Weights of a small contrastive image-text model: 48-pixel images, text encoder norm rmsnorm.
Rows from block 3 of the image encoder, named by matrix and row number. Each number is 200 + 20 x the weight over its row's rms, rounded and kept within 0 to 999. All counts start at 0.
# pw: pointwise conv (encoder.blocks.3.pw.weight, 384x384x1x1), inputs 231-307
pw.23,191,194,178,220,152,178,197,182,175,201,148,211,236,208,183,206,197,172,190,192,185,209,219,209,219,204,238,173,209,202,205,218,207,175,171,183,185,243,209,226,200,204,186,214,192,202,208,184,203,215,199,177,230,210,211,215,202,185,218,190,236,174,210,195,278,203,194,170,176,194,211,201,222,212,174,170,209
pw.24,202,215,226,196,232,189,176,208,256,200,207,202,179,188,195,214,216,194,200,190,281,207,176,170,197,190,225,220,194,187,169,205,184,201,213,207,206,200,228,199,211,186,173,197,233,199,209,184,203,226,211,198,210,206,227,190,207,212,173,156,202,175,202,208,198,204,180,170,187,227,192,183,223,182,222,204,231
pw.25,212,218,216,212,208,196,217,194,158,166,205,202,190,181,214,182,216,184,217,188,194,195,208,196,164,204,218,168,190,225,208,201,197,221,192,183,216,184,166,192,214,204,204,186,188,214,230,196,222,199,186,191,202,217,184,196,195,168,201,185,214,179,185,219,188,204,225,195,198,186,208,219,193,241,217,217,190
pw.26,198,162,226,216,181,223,178,201,231,200,228,162,197,220,194,224,239,212,190,201,196,180,182,226,213,201,194,191,216,200,182,208,160,147,191,210,195,191,237,209,169,209,189,221,237,192,221,216,223,222,177,211,175,225,210,178,255,199,190,199,208,174,235,194,178,183,198,188,190,224,184,193,194,195,216,222,198
pw.27,169,191,204,221,165,202,217,237,234,225,192,206,220,207,226,188,215,237,193,216,201,190,197,215,166,195,213,207,215,220,183,195,230,172,181,197,205,178,193,185,188,202,187,199,191,199,171,213,201,204,222,156,197,235,189,217,199,191,213,217,220,174,163,206,155,208,179,260,220,159,228,195,212,188,209,202,201
pw.28,177,186,217,184,212,214,191,195,197,188,204,199,230,192,207,210,194,198,191,187,184,199,216,209,221,200,232,170,199,217,162,210,203,188,225,186,189,185,197,207,206,213,224,196,165,173,184,206,185,199,220,193,189,180,210,218,206,189,182,177,204,200,203,212,159,191,200,205,211,186,213,241,191,209,184,192,190
pw.29,152,179,157,214,200,220,188,227,186,221,211,200,170,223,168,213,184,204,179,203,205,237,168,203,211,206,167,167,213,188,206,169,195,223,193,181,212,181,207,179,239,195,163,182,191,217,216,202,202,205,231,223,175,211,204,161,214,184,201,187,192,225,169,199,192,208,197,178,200,191,196,189,204,205,192,182,209
pw.30,229,195,189,203,182,248,187,210,196,208,199,175,211,196,196,231,234,204,187,200,185,172,226,197,215,203,168,224,216,180,214,192,227,248,220,213,205,197,177,209,171,206,206,218,189,176,183,192,212,208,204,206,228,195,190,251,224,206,165,199,201,207,198,214,206,196,178,242,221,174,207,165,219,205,210,237,203
pw.31,175,181,217,189,227,180,234,200,216,200,217,169,180,216,189,211,183,209,208,202,194,170,198,223,177,229,202,219,218,201,179,211,199,234,217,211,194,182,197,226,217,167,200,216,236,200,211,192,185,230,170,180,204,172,214,212,194,136,212,249,196,193,195,209,209,256,203,222,207,201,190,224,208,217,157,240,191
pw.32,190,203,195,226,235,223,224,198,173,211,189,198,215,213,194,196,175,249,203,199,176,154,206,188,207,210,202,241,201,191,178,180,196,168,207,162,213,199,178,195,201,220,180,200,191,187,187,187,218,179,197,186,179,214,184,161,232,213,177,194,166,195,191,225,192,202,184,167,178,223,178,199,186,183,193,229,192
pw.33,223,185,210,234,206,220,178,229,203,184,200,189,201,213,199,190,182,185,220,163,233,212,192,190,205,223,180,205,183,170,163,188,220,225,219,189,215,200,172,244,183,177,201,196,194,181,152,212,200,237,214,178,213,191,236,236,206,192,193,195,188,218,199,187,187,174,185,192,201,157,197,218,202,215,181,196,193
pw.34,211,194,189,194,214,203,192,187,199,203,201,193,201,160,181,205,229,226,186,186,189,167,215,163,216,171,212,195,203,225,216,186,188,210,193,178,208,206,172,226,213,220,184,208,198,205,210,167,209,200,215,196,180,228,208,229,172,216,196,207,226,178,205,231,214,215,208,180,227,230,205,211,236,155,177,189,211
pw.35,233,174,185,194,169,208,172,196,202,222,198,214,208,216,202,208,190,233,189,216,198,166,220,228,190,192,192,203,196,211,174,192,228,194,175,189,241,211,196,202,216,193,174,221,187,189,200,192,185,209,225,210,198,218,178,237,190,211,179,205,196,234,215,210,197,188,168,176,189,181,186,174,196,180,186,236,193
pw.36,186,193,167,225,194,194,200,206,220,190,183,222,178,204,163,195,175,194,190,199,234,209,207,223,201,170,185,220,184,206,207,195,186,212,226,187,191,187,237,174,187,225,175,199,250,211,186,225,240,164,194,224,187,184,241,212,235,194,182,216,216,206,180,193,214,200,193,186,215,150,191,187,172,220,222,185,211
pw.37,201,200,176,208,195,159,224,177,199,239,228,222,200,226,205,193,170,182,209,175,190,161,168,213,197,213,206,199,195,218,177,174,224,218,213,210,184,254,236,190,233,207,215,206,212,205,153,224,195,217,226,225,183,217,196,145,192,246,211,234,197,161,215,163,213,178,194,174,216,190,181,202,212,219,198,205,191
pw.38,198,172,188,204,206,197,198,192,205,226,171,207,148,203,186,176,206,203,208,195,195,196,205,208,216,219,210,167,207,211,218,213,196,227,197,177,205,203,204,195,166,200,212,194,179,224,220,179,165,216,214,203,198,203,199,202,182,227,187,217,192,208,190,204,187,218,205,217,220,179,214,190,213,202,191,193,181
pw.39,208,178,195,172,227,197,155,239,181,222,194,215,182,212,199,191,223,206,195,236,151,194,217,213,184,224,206,173,201,211,202,209,226,202,195,181,222,201,194,221,181,216,194,218,196,194,183,174,183,191,185,189,218,184,218,183,221,214,208,192,210,192,217,202,177,174,164,202,224,203,197,222,278,171,233,162,232
pw.40,204,203,205,186,224,224,207,219,208,233,225,199,227,172,180,181,219,256,228,198,179,216,196,233,186,215,213,197,207,247,209,174,203,213,212,227,212,209,183,172,200,188,189,209,239,208,201,207,189,223,203,177,181,182,244,193,210,172,228,176,206,209,194,188,226,210,186,210,177,265,215,182,208,165,211,209,169
pw.41,173,207,200,199,197,230,198,198,192,185,168,206,266,184,182,201,206,210,183,219,191,193,186,198,203,171,183,209,208,230,198,226,218,196,236,227,216,172,183,198,208,179,193,197,197,171,191,220,214,212,173,220,201,222,252,181,180,164,204,203,218,212,173,200,208,175,205,215,196,200,211,243,214,166,191,179,224
pw.42,199,181,228,205,240,206,186,231,195,222,223,231,213,199,211,224,214,183,254,153,185,219,219,198,244,189,207,190,209,193,212,216,206,205,202,210,254,202,207,199,171,186,221,168,233,190,161,158,181,219,209,184,206,218,208,204,193,155,195,235,192,221,195,185,175,191,196,205,196,227,187,191,217,213,207,193,213
pw.43,208,205,211,177,242,196,192,220,192,181,164,200,190,225,194,224,193,170,220,221,188,149,236,193,215,239,161,265,203,207,189,175,221,180,203,177,185,222,212,184,187,214,206,189,188,219,205,192,214,213,205,197,176,201,201,216,214,164,205,207,184,189,245,178,208,147,210,208,201,189,210,221,228,229,218,216,207
pw.44,193,211,197,175,202,210,202,197,190,204,202,201,210,201,181,191,190,212,213,180,176,216,189,196,230,183,201,206,198,177,235,191,200,188,204,216,159,233,198,211,185,209,203,220,242,180,204,181,163,218,178,199,210,165,168,188,194,202,189,210,200,220,197,200,189,166,202,176,226,210,201,224,219,195,212,211,197
pw.45,187,196,165,227,203,210,213,224,179,185,182,171,229,222,182,186,216,192,185,184,199,203,211,223,220,222,159,199,172,198,247,201,229,188,189,197,171,201,219,184,180,184,187,225,187,209,203,245,198,181,203,158,230,166,191,205,246,200,235,218,195,216,226,209,207,207,192,181,197,183,171,174,200,188,251,183,181
pw.46,194,191,181,229,174,180,198,219,182,171,201,190,226,237,182,204,172,180,192,178,224,221,210,203,207,161,189,219,194,195,177,173,223,170,197,180,168,194,199,206,190,191,146,219,197,177,184,237,183,219,226,194,178,218,223,151,228,216,215,190,195,196,204,210,204,227,198,248,223,196,184,208,200,209,215,202,198
pw.47,218,217,174,189,213,211,208,199,220,211,226,197,181,187,176,177,202,179,212,229,173,193,246,178,203,216,184,193,196,226,211,204,202,203,185,175,201,208,215,200,234,179,183,192,189,229,194,217,230,222,174,162,195,222,206,203,181,179,213,233,210,202,194,188,204,156,190,191,160,189,225,212,200,204,217,185,208
pw.48,220,208,188,203,218,187,192,185,174,218,206,209,176,179,201,231,179,138,231,160,202,168,208,220,217,188,214,180,221,205,245,199,207,217,211,197,223,175,187,240,187,224,194,184,219,203,225,201,214,178,194,236,198,220,209,212,209,184,185,184,176,191,212,238,187,215,199,203,212,192,200,171,163,215,181,164,191
pw.49,214,194,214,172,189,203,205,221,213,184,226,228,193,187,201,187,207,190,195,194,170,210,194,200,197,194,183,165,192,167,193,231,199,227,196,173,199,178,222,212,165,178,205,178,208,176,206,182,231,201,212,190,193,201,170,199,233,190,222,204,186,181,192,205,196,205,203,183,154,237,213,218,217,161,208,219,197
pw.50,141,190,205,160,184,194,187,208,183,174,215,198,215,202,201,183,178,207,194,215,185,177,236,245,214,173,177,230,188,190,224,174,190,186,186,200,222,189,189,274,207,173,193,199,202,216,160,235,167,194,240,195,207,194,174,187,214,202,169,206,163,264,200,153,168,205,212,223,214,214,216,172,183,183,191,193,203
pw.51,184,222,195,203,207,214,190,176,178,207,200,197,192,213,212,202,185,212,240,193,222,193,233,164,199,204,223,212,195,209,210,198,217,161,220,148,167,215,202,172,209,182,188,194,216,191,187,200,184,162,196,220,210,173,175,166,159,215,178,218,227,182,233,175,192,175,158,211,187,181,157,188,140,221,187,196,165
pw.52,213,206,176,177,202,161,194,212,224,223,195,180,223,197,187,221,202,188,206,171,189,165,219,189,223,212,198,163,199,197,206,179,167,204,188,220,207,195,235,174,208,169,208,241,184,211,206,198,193,190,186,202,210,195,215,181,154,193,172,219,210,190,203,205,212,174,212,219,223,211,233,227,197,179,220,213,191
pw.53,215,188,231,187,193,183,232,220,202,207,189,212,206,214,198,170,197,233,194,179,173,171,228,203,207,176,229,191,189,185,212,213,177,199,190,186,195,225,209,205,189,200,188,230,256,197,168,188,215,177,172,218,220,202,227,223,189,201,189,174,207,202,246,195,176,200,182,219,167,193,186,185,246,227,238,208,216
pw.54,206,204,162,210,196,189,208,199,175,183,207,219,162,212,206,174,165,225,210,163,176,217,194,196,190,203,185,194,192,177,195,195,229,201,170,212,200,193,197,182,190,170,232,193,186,188,233,205,208,197,205,175,199,212,193,205,192,207,200,170,178,190,246,218,178,219,199,204,187,208,195,190,212,213,216,191,216
pw.55,195,211,167,225,230,171,182,221,213,222,186,205,154,188,181,163,172,194,189,214,223,207,192,201,188,181,191,252,202,210,191,205,213,218,176,227,182,232,209,200,212,233,207,231,195,213,219,205,198,194,206,215,209,185,212,211,218,201,187,249,215,193,186,212,175,180,233,159,225,248,177,239,196,191,191,206,189
pw.56,223,206,230,177,201,202,223,185,182,236,163,197,198,203,197,210,243,199,202,196,197,238,206,178,218,198,192,190,192,201,214,191,215,213,191,210,178,211,204,200,218,199,208,224,179,193,183,219,186,191,226,185,224,211,223,190,189,177,161,175,196,169,193,207,182,186,192,180,214,231,198,192,238,233,184,204,185
pw.57,212,225,183,194,182,217,228,191,223,180,235,182,201,192,207,205,203,181,179,169,221,199,210,220,198,214,211,222,227,207,168,231,257,199,220,157,202,214,177,170,187,211,205,208,211,197,188,189,218,194,226,196,187,232,201,222,198,166,237,203,187,211,199,199,189,203,224,183,193,193,170,187,204,210,187,172,202
pw.58,193,207,200,192,218,205,221,184,229,172,174,192,177,191,194,201,204,208,235,194,194,216,200,221,218,184,176,179,234,217,168,225,200,224,216,190,192,188,200,174,196,212,177,164,214,184,198,187,192,197,202,194,223,183,208,216,192,181,200,194,198,216,232,195,183,195,205,220,212,187,176,197,201,221,180,151,244
pw.59,190,178,210,206,218,218,172,193,200,205,209,188,247,185,206,192,182,221,167,207,225,232,216,198,167,176,208,204,216,163,206,195,179,203,177,210,197,217,201,227,197,206,205,189,250,214,170,197,215,179,207,190,203,178,194,215,187,193,241,201,161,160,199,217,171,180,177,183,189,217,200,222,223,223,192,173,204
pw.60,185,189,192,170,227,200,192,183,238,178,192,194,209,150,183,201,199,195,198,166,187,208,232,194,211,210,238,236,233,216,223,196,210,185,229,183,183,193,203,237,189,177,196,199,190,206,179,190,179,157,228,199,217,219,221,164,156,211,182,192,186,239,196,214,224,172,172,177,213,202,238,202,175,192,166,182,187
pw.61,167,200,170,187,217,190,186,225,182,183,182,211,216,177,200,204,204,203,227,213,178,204,224,223,219,193,172,204,189,222,204,211,178,214,221,211,217,248,182,198,190,186,195,177,231,199,199,178,149,162,197,209,169,195,222,193,206,203,184,196,223,200,225,218,189,215,186,205,163,174,219,202,197,217,215,186,203
pw.62,203,199,183,203,176,141,222,199,179,191,192,214,228,229,197,218,180,198,233,210,237,204,175,207,217,202,232,205,175,195,177,239,217,199,206,212,190,204,188,199,254,213,209,202,220,215,169,228,186,213,231,186,214,158,208,194,220,200,187,165,208,160,201,202,177,202,184,235,189,210,212,206,213,200,221,230,209
pw.63,203,162,187,250,202,217,158,201,213,198,194,193,211,212,158,192,200,171,202,185,135,203,185,208,155,175,182,205,197,209,164,202,203,191,201,192,207,194,207,187,197,196,195,198,210,216,175,200,206,215,238,217,224,207,226,203,198,193,192,193,193,209,164,183,163,214,189,168,199,199,238,236,198,211,197,243,170
pw.64,192,196,169,199,229,190,194,203,189,214,184,206,223,191,189,196,196,207,208,217,173,223,223,184,187,159,192,188,155,195,197,210,202,214,216,186,243,173,236,219,212,203,204,219,212,175,166,180,226,203,212,221,188,213,206,208,176,220,207,244,205,185,213,177,202,218,183,218,180,194,182,195,204,185,222,215,171
pw.65,208,189,175,194,200,206,201,210,169,181,222,194,200,198,217,201,209,183,198,182,206,200,210,191,228,216,180,179,181,167,212,194,202,180,208,188,210,149,219,188,206,227,194,195,211,194,162,173,218,252,193,206,187,211,197,226,183,187,185,210,183,205,176,200,194,220,140,280,187,191,205,225,195,186,184,197,236
pw.66,198,214,176,218,191,186,236,202,186,185,186,183,208,168,205,180,199,196,219,202,220,193,208,191,183,198,210,191,209,188,206,218,224,176,191,178,198,221,200,223,176,250,191,199,207,223,183,173,219,216,235,187,220,190,235,189,218,183,203,202,202,190,192,220,172,189,171,213,203,223,196,210,180,154,174,195,176
pw.67,209,186,215,222,196,194,234,171,226,199,203,163,205,212,197,201,193,168,185,197,197,188,185,215,177,171,191,206,181,169,193,219,187,212,187,215,175,222,210,212,215,177,198,196,226,196,211,226,198,210,173,228,198,208,185,217,181,215,150,201,175,220,199,228,183,186,193,232,227,230,195,183,232,214,210,204,212
pw.68,177,187,211,167,228,190,219,189,142,203,164,196,210,217,219,158,175,203,171,187,214,199,182,197,179,185,191,229,200,184,208,206,225,205,167,184,206,208,221,191,164,229,190,204,175,204,207,210,216,237,191,189,184,201,226,179,178,196,232,190,178,220,184,226,169,213,213,204,196,220,211,187,196,208,170,223,166
pw.69,218,157,202,222,177,226,195,199,229,238,217,188,170,183,184,202,224,203,203,210,200,210,184,191,207,205,218,168,186,199,194,221,189,222,228,201,178,169,219,199,216,190,173,212,211,234,186,191,189,180,188,203,175,175,182,208,172,192,200,204,230,207,221,200,224,202,209,208,218,230,199,157,203,189,203,206,218
pw.70,184,208,205,198,223,201,202,201,224,195,203,206,173,159,199,226,191,198,195,204,251,195,211,196,179,210,201,196,140,192,186,208,199,199,201,171,206,197,183,227,216,198,176,198,200,203,216,222,197,209,180,167,185,157,211,234,217,195,164,151,209,179,182,211,223,220,261,216,231,211,215,204,175,212,179,184,179
pw.71,182,175,193,207,221,232,229,207,196,184,210,189,185,215,191,190,202,188,176,201,199,191,193,204,199,190,238,179,210,211,203,216,193,218,201,203,178,198,227,188,231,241,209,186,216,184,187,175,186,184,199,192,208,218,173,207,153,215,238,190,185,178,168,165,204,205,230,191,215,239,153,209,194,182,181,207,196
pw.72,216,195,192,195,218,186,165,190,193,192,217,153,195,215,190,182,213,317,216,188,210,161,174,190,198,191,218,213,233,222,195,215,186,173,204,212,191,190,223,183,189,133,173,190,201,170,197,241,200,191,157,183,180,217,229,249,186,198,211,195,172,195,200,203,183,228,181,195,186,196,193,211,237,242,190,213,192
pw.73,246,227,235,191,216,223,204,225,168,186,181,248,212,215,202,162,172,190,197,198,203,202,223,225,169,176,213,202,184,193,184,203,219,197,236,172,200,223,225,202,227,200,244,205,179,201,184,211,185,220,199,208,206,196,200,213,196,204,234,213,204,168,197,204,226,190,212,208,223,179,203,204,238,220,177,200,214
pw.74,172,232,199,203,227,198,200,214,205,204,229,173,203,172,179,190,204,198,181,191,180,201,171,214,188,224,154,204,159,219,190,165,163,190,201,176,221,189,220,227,204,202,226,231,207,209,206,215,218,213,199,197,199,191,203,188,187,163,243,208,170,196,228,227,215,236,214,203,209,227,216,162,236,197,183,177,199
pw.75,164,183,222,209,173,212,191,187,232,220,169,175,206,177,237,218,173,221,215,233,171,253,206,209,215,197,177,180,175,184,213,226,242,162,202,222,179,249,207,198,213,210,209,183,202,174,225,173,203,191,227,172,206,204,224,213,191,228,176,208,224,212,192,180,186,195,151,216,200,173,230,220,159,189,236,204,181
pw.76,181,192,204,199,212,240,197,189,208,216,210,225,187,204,177,222,233,178,212,203,208,210,205,205,198,205,178,178,252,198,243,175,219,195,211,186,197,209,190,197,183,205,182,199,214,220,178,191,237,192,187,200,227,211,217,216,239,223,224,223,209,212,157,221,185,222,199,203,209,215,192,184,212,171,179,187,208
pw.77,239,227,225,174,201,198,228,203,166,220,138,235,217,181,202,185,209,200,189,156,207,206,196,210,213,207,210,175,226,195,210,182,208,202,208,216,208,146,195,202,209,201,223,229,201,196,216,166,223,226,202,231,183,177,196,212,182,204,185,222,186,195,197,217,195,182,220,171,226,205,185,166,201,231,210,206,195
pw.78,236,173,198,204,238,211,180,219,213,193,221,208,159,199,211,207,214,217,217,209,207,215,230,168,206,255,177,196,165,176,249,185,187,160,218,200,198,199,188,228,197,196,198,208,199,186,216,205,208,228,204,167,226,192,213,202,228,230,253,187,204,178,204,186,185,199,192,201,204,199,186,184,197,196,195,191,215
pw.79,175,218,168,191,199,195,178,208,216,188,222,204,180,210,224,199,183,243,221,184,180,232,180,218,201,186,163,231,247,235,200,207,177,202,193,197,202,171,192,208,193,196,204,216,194,164,168,231,214,221,216,258,215,183,210,189,238,236,187,220,185,216,236,200,216,215,192,200,191,216,200,213,205,203,206,179,204
pw.80,228,176,225,184,203,210,218,244,183,180,199,213,174,168,261,185,192,218,218,203,175,191,162,174,169,183,195,204,197,210,205,218,211,192,200,205,189,189,199,194,208,210,184,196,166,179,210,215,215,168,195,205,239,199,204,201,251,189,187,230,215,236,209,241,186,199,181,227,174,203,202,206,215,203,192,189,161
pw.81,228,208,227,186,173,185,172,184,235,218,173,205,189,206,182,197,180,169,203,223,183,203,189,198,163,163,201,212,204,198,209,190,189,186,192,203,200,227,180,200,179,187,215,208,197,223,177,225,178,198,185,213,210,203,215,184,197,208,190,185,208,171,199,193,223,198,189,225,205,203,200,192,204,174,194,240,194
pw.82,177,210,201,203,199,225,205,203,202,202,182,213,207,210,225,219,220,210,185,196,189,136,161,231,209,167,182,201,214,230,234,201,201,169,208,169,193,240,176,191,204,197,186,257,212,212,217,183,167,178,214,175,213,203,204,194,189,178,228,222,179,184,188,221,205,195,165,202,198,185,198,210,199,178,207,206,223
pw.83,220,204,225,189,210,181,175,213,203,210,192,186,216,188,179,179,192,189,194,217,167,185,154,226,203,204,190,210,238,223,160,228,211,169,197,189,217,196,172,220,187,185,207,215,194,189,173,191,220,234,213,196,166,213,215,194,205,186,199,233,192,193,189,216,209,187,219,213,200,185,176,221,208,194,203,229,171
pw.84,184,245,210,222,197,214,218,159,187,209,165,178,208,212,240,205,188,226,195,189,196,230,182,219,212,197,219,186,174,189,227,181,198,200,221,193,195,236,227,202,202,226,214,199,201,234,169,176,210,219,236,198,208,143,189,208,189,198,218,194,153,172,207,193,206,237,223,188,174,212,197,222,219,214,228,174,178
pw.85,218,205,189,197,201,197,227,190,214,198,201,156,209,209,154,252,171,202,186,190,201,220,203,237,200,159,213,193,183,192,216,189,213,207,248,173,208,190,182,192,208,225,163,193,183,194,179,214,168,227,184,182,182,239,214,227,187,196,173,176,210,189,189,189,162,275,201,204,189,172,214,219,216,213,185,184,194
pw.86,210,225,224,186,225,210,206,205,200,194,183,222,186,170,148,223,184,226,224,195,162,204,166,207,212,203,195,175,199,195,192,201,193,241,186,214,181,196,199,224,161,189,176,189,180,194,268,184,215,201,196,200,217,213,225,190,177,212,193,190,166,218,200,196,198,164,188,202,225,173,211,166,181,208,164,212,163
pw.87,213,207,226,197,196,222,218,172,228,171,200,176,193,196,201,185,219,199,207,199,169,167,223,204,209,200,225,169,183,229,181,267,210,205,160,193,211,221,178,212,199,176,219,196,218,223,223,185,219,162,204,216,164,181,209,176,207,189,188,186,191,174,163,158,147,166,188,207,213,183,196,220,196,224,221,187,193
pw.88,216,225,249,187,182,184,167,188,195,192,242,190,212,170,194,199,206,194,203,194,196,208,204,189,218,230,173,215,216,222,217,188,173,223,219,224,190,184,258,201,209,215,147,178,208,210,200,173,229,208,190,212,207,209,225,172,214,179,213,225,228,215,182,212,201,216,215,229,211,214,193,211,235,183,237,211,183
pw.89,206,223,200,207,235,201,182,203,207,199,207,194,190,193,172,197,212,180,207,214,188,196,188,167,208,219,161,194,182,210,183,211,167,206,239,212,190,192,208,226,174,196,225,188,168,239,202,189,182,189,174,173,220,200,242,218,221,183,189,216,180,196,202,186,210,158,178,210,209,210,164,194,204,185,193,202,192
pw.90,203,249,190,194,200,171,169,229,169,223,183,187,230,169,198,209,189,211,197,218,214,180,227,205,208,159,204,222,195,220,182,194,202,201,185,176,158,191,215,206,196,188,184,196,199,179,215,197,187,196,208,167,179,176,206,233,197,181,183,194,178,164,178,177,154,238,216,175,173,217,210,215,212,207,211,189,213
pw.91,203,179,188,211,208,179,195,199,179,172,198,230,205,183,230,217,233,225,214,220,196,196,204,175,170,202,206,204,183,235,215,211,199,175,165,168,193,169,231,197,184,186,196,207,198,196,225,192,206,209,211,164,180,213,157,215,224,167,228,197,237,193,223,191,229,205,180,212,173,180,212,205,180,248,190,207,189
pw.92,220,136,210,224,210,196,206,218,172,188,188,206,195,219,243,222,164,186,195,212,227,201,201,176,178,198,190,204,205,206,204,241,218,174,206,216,169,212,217,193,185,180,223,208,177,210,201,220,214,185,180,240,203,193,192,154,204,184,202,234,209,197,231,205,196,208,211,193,219,169,225,191,159,236,184,208,192
pw.93,185,147,194,198,208,203,211,187,193,229,170,214,180,237,214,194,183,183,168,209,213,175,221,199,195,219,183,191,235,186,211,227,231,177,158,218,222,196,206,185,211,238,211,205,215,208,173,247,174,185,198,241,204,216,199,220,190,193,204,186,170,216,235,205,185,188,184,196,201,223,203,210,180,228,183,197,179
pw.94,226,173,169,216,209,216,189,189,187,219,189,224,218,198,207,201,184,232,228,224,208,195,224,199,191,238,186,196,180,205,182,196,165,160,184,180,191,200,203,193,250,160,198,193,179,205,217,192,199,205,218,201,231,180,194,171,215,205,208,211,201,169,217,188,203,203,216,164,212,188,177,179,188,171,189,203,217
pw.95,201,221,178,212,187,263,226,237,227,181,191,218,202,187,208,191,242,190,217,195,183,250,180,196,169,172,200,192,199,199,202,197,225,195,179,207,189,186,185,207,210,244,205,230,203,220,175,205,221,215,210,199,192,202,188,172,213,194,213,179,230,210,183,200,238,245,204,230,180,181,194,213,177,162,214,193,207
pw.96,214,200,219,196,181,190,214,190,184,194,237,219,216,185,196,229,240,225,187,206,225,177,203,191,192,205,197,244,182,249,217,171,208,180,194,183,249,193,222,186,214,188,213,180,189,181,201,232,188,230,172,202,183,222,223,197,186,172,185,224,221,188,219,220,215,187,234,218,204,241,181,163,197,184,198,227,193
pw.97,205,204,182,213,208,237,173,189,220,171,204,159,183,204,202,170,189,188,217,194,210,174,187,199,235,238,191,174,215,203,221,205,200,192,211,235,196,203,209,233,173,212,209,219,197,223,190,196,200,217,218,163,179,191,198,183,164,183,198,236,176,194,233,208,169,198,191,195,203,192,224,185,252,224,214,200,202
pw.98,211,190,194,193,225,219,192,191,207,159,176,206,202,175,228,237,206,182,251,183,213,223,197,186,229,184,227,196,261,228,203,234,179,168,187,214,206,211,182,165,203,251,208,233,190,216,224,180,193,207,202,175,212,217,178,158,198,188,216,219,213,183,165,203,188,224,201,192,202,203,159,210,248,161,240,196,181
pw.99,181,166,213,220,188,196,216,181,221,189,164,139,212,227,184,155,202,205,221,202,188,201,186,192,170,234,159,203,167,223,178,178,221,163,184,153,184,157,178,206,212,220,205,182,177,190,205,203,177,207,196,243,221,196,187,248,212,164,202,175,218,219,209,182,181,197,219,179,223,196,198,222,194,222,222,226,180
pw.100,218,199,184,220,184,216,196,207,187,197,184,199,205,187,208,220,177,201,178,171,251,191,198,192,200,184,195,185,249,216,198,219,191,227,209,178,210,197,207,201,180,239,178,206,202,197,206,186,179,213,208,177,178,191,201,226,171,222,230,184,204,176,179,180,194,248,174,193,200,208,182,197,205,187,187,224,218
pw.101,206,212,177,202,192,200,202,190,190,171,224,206,233,208,209,214,231,156,247,220,213,191,196,206,220,173,246,182,204,208,185,191,227,191,178,170,198,215,197,203,191,186,149,192,249,202,202,206,179,148,243,215,234,199,180,192,190,200,233,243,186,210,202,177,185,176,193,216,190,240,189,223,209,198,217,189,224
pw.102,214,202,192,174,206,207,215,206,259,208,236,210,175,193,223,152,189,202,191,181,230,190,224,200,233,194,237,223,198,224,220,182,195,181,230,159,204,215,221,220,171,184,193,188,186,180,196,184,176,217,198,201,205,163,200,215,209,153,194,178,214,200,195,180,248,182,170,182,211,202,204,165,208,150,164,191,206
pw.103,189,173,163,202,169,192,213,221,161,196,204,171,212,202,204,177,196,262,198,174,186,184,198,206,212,197,183,175,192,152,172,154,186,220,213,200,192,212,194,176,177,154,184,186,196,182,239,171,209,174,168,179,192,193,208,172,192,218,193,227,202,215,208,204,185,198,182,175,191,165,218,190,205,158,177,219,246
pw.104,239,206,176,207,201,182,189,214,183,164,224,195,222,223,188,146,219,233,231,193,208,200,197,205,196,197,204,206,202,205,186,200,163,225,194,181,214,176,206,232,191,218,182,173,190,195,186,229,185,221,273,195,204,206,254,199,179,190,172,176,195,194,217,180,177,185,167,180,194,182,174,150,166,215,206,198,203
pw.105,194,223,212,221,165,187,185,207,210,205,219,193,237,195,212,198,185,186,204,191,213,167,226,213,203,182,187,205,193,190,204,245,190,191,233,185,207,206,186,212,220,194,213,181,198,268,221,212,185,188,213,190,222,216,183,225,170,216,211,180,215,195,201,172,190,192,190,188,145,175,229,216,208,237,235,184,223
pw.106,164,210,174,172,160,188,189,196,199,210,186,192,217,202,185,175,206,197,216,235,184,229,188,223,214,228,231,195,222,215,183,198,215,196,230,195,226,222,188,207,204,190,235,183,172,237,210,181,197,207,195,170,167,226,192,178,227,200,237,216,143,236,198,177,188,213,193,211,192,170,178,188,229,196,198,151,207
pw.107,221,209,172,209,205,206,222,193,152,183,180,204,211,251,170,190,212,208,191,237,196,169,177,232,187,226,191,186,204,194,223,172,173,189,207,193,230,206,213,195,218,181,204,174,186,196,203,207,207,192,222,176,205,212,182,167,187,192,208,181,234,193,192,218,124,216,170,204,213,186,213,184,182,216,189,194,161
pw.108,159,212,196,200,190,234,157,198,202,205,148,167,164,205,205,198,185,194,205,220,223,192,207,186,210,171,193,218,191,190,226,212,208,209,163,186,221,209,205,198,205,142,194,219,200,221,196,171,183,219,199,223,197,223,200,190,189,169,242,216,194,190,215,223,201,200,229,209,195,210,210,197,200,172,182,226,193
pw.109,215,194,214,214,250,210,195,206,201,215,203,232,174,232,184,182,206,183,202,217,200,214,201,192,228,222,205,197,206,216,236,195,198,175,186,233,223,219,194,207,183,205,185,213,177,185,232,203,206,200,224,214,180,207,213,200,186,197,208,199,264,185,212,203,195,174,168,201,181,223,210,212,205,183,226,209,201
pw.110,168,185,205,176,238,187,203,209,197,214,223,207,189,241,211,182,181,203,199,154,178,183,185,198,197,222,177,192,164,197,209,185,187,193,197,185,211,201,247,234,189,189,234,212,213,191,223,181,193,185,228,192,221,180,199,210,196,154,174,201,217,177,203,194,172,168,242,210,200,214,199,160,196,200,167,198,238
pw.111,192,193,234,200,195,219,219,186,162,221,203,189,180,209,190,192,207,194,219,175,166,181,205,192,197,202,174,240,182,206,194,195,222,172,199,171,209,208,227,170,226,180,197,203,215,187,188,143,200,175,207,230,190,211,220,211,226,194,201,181,165,188,219,195,195,173,188,198,206,181,191,177,198,194,243,182,180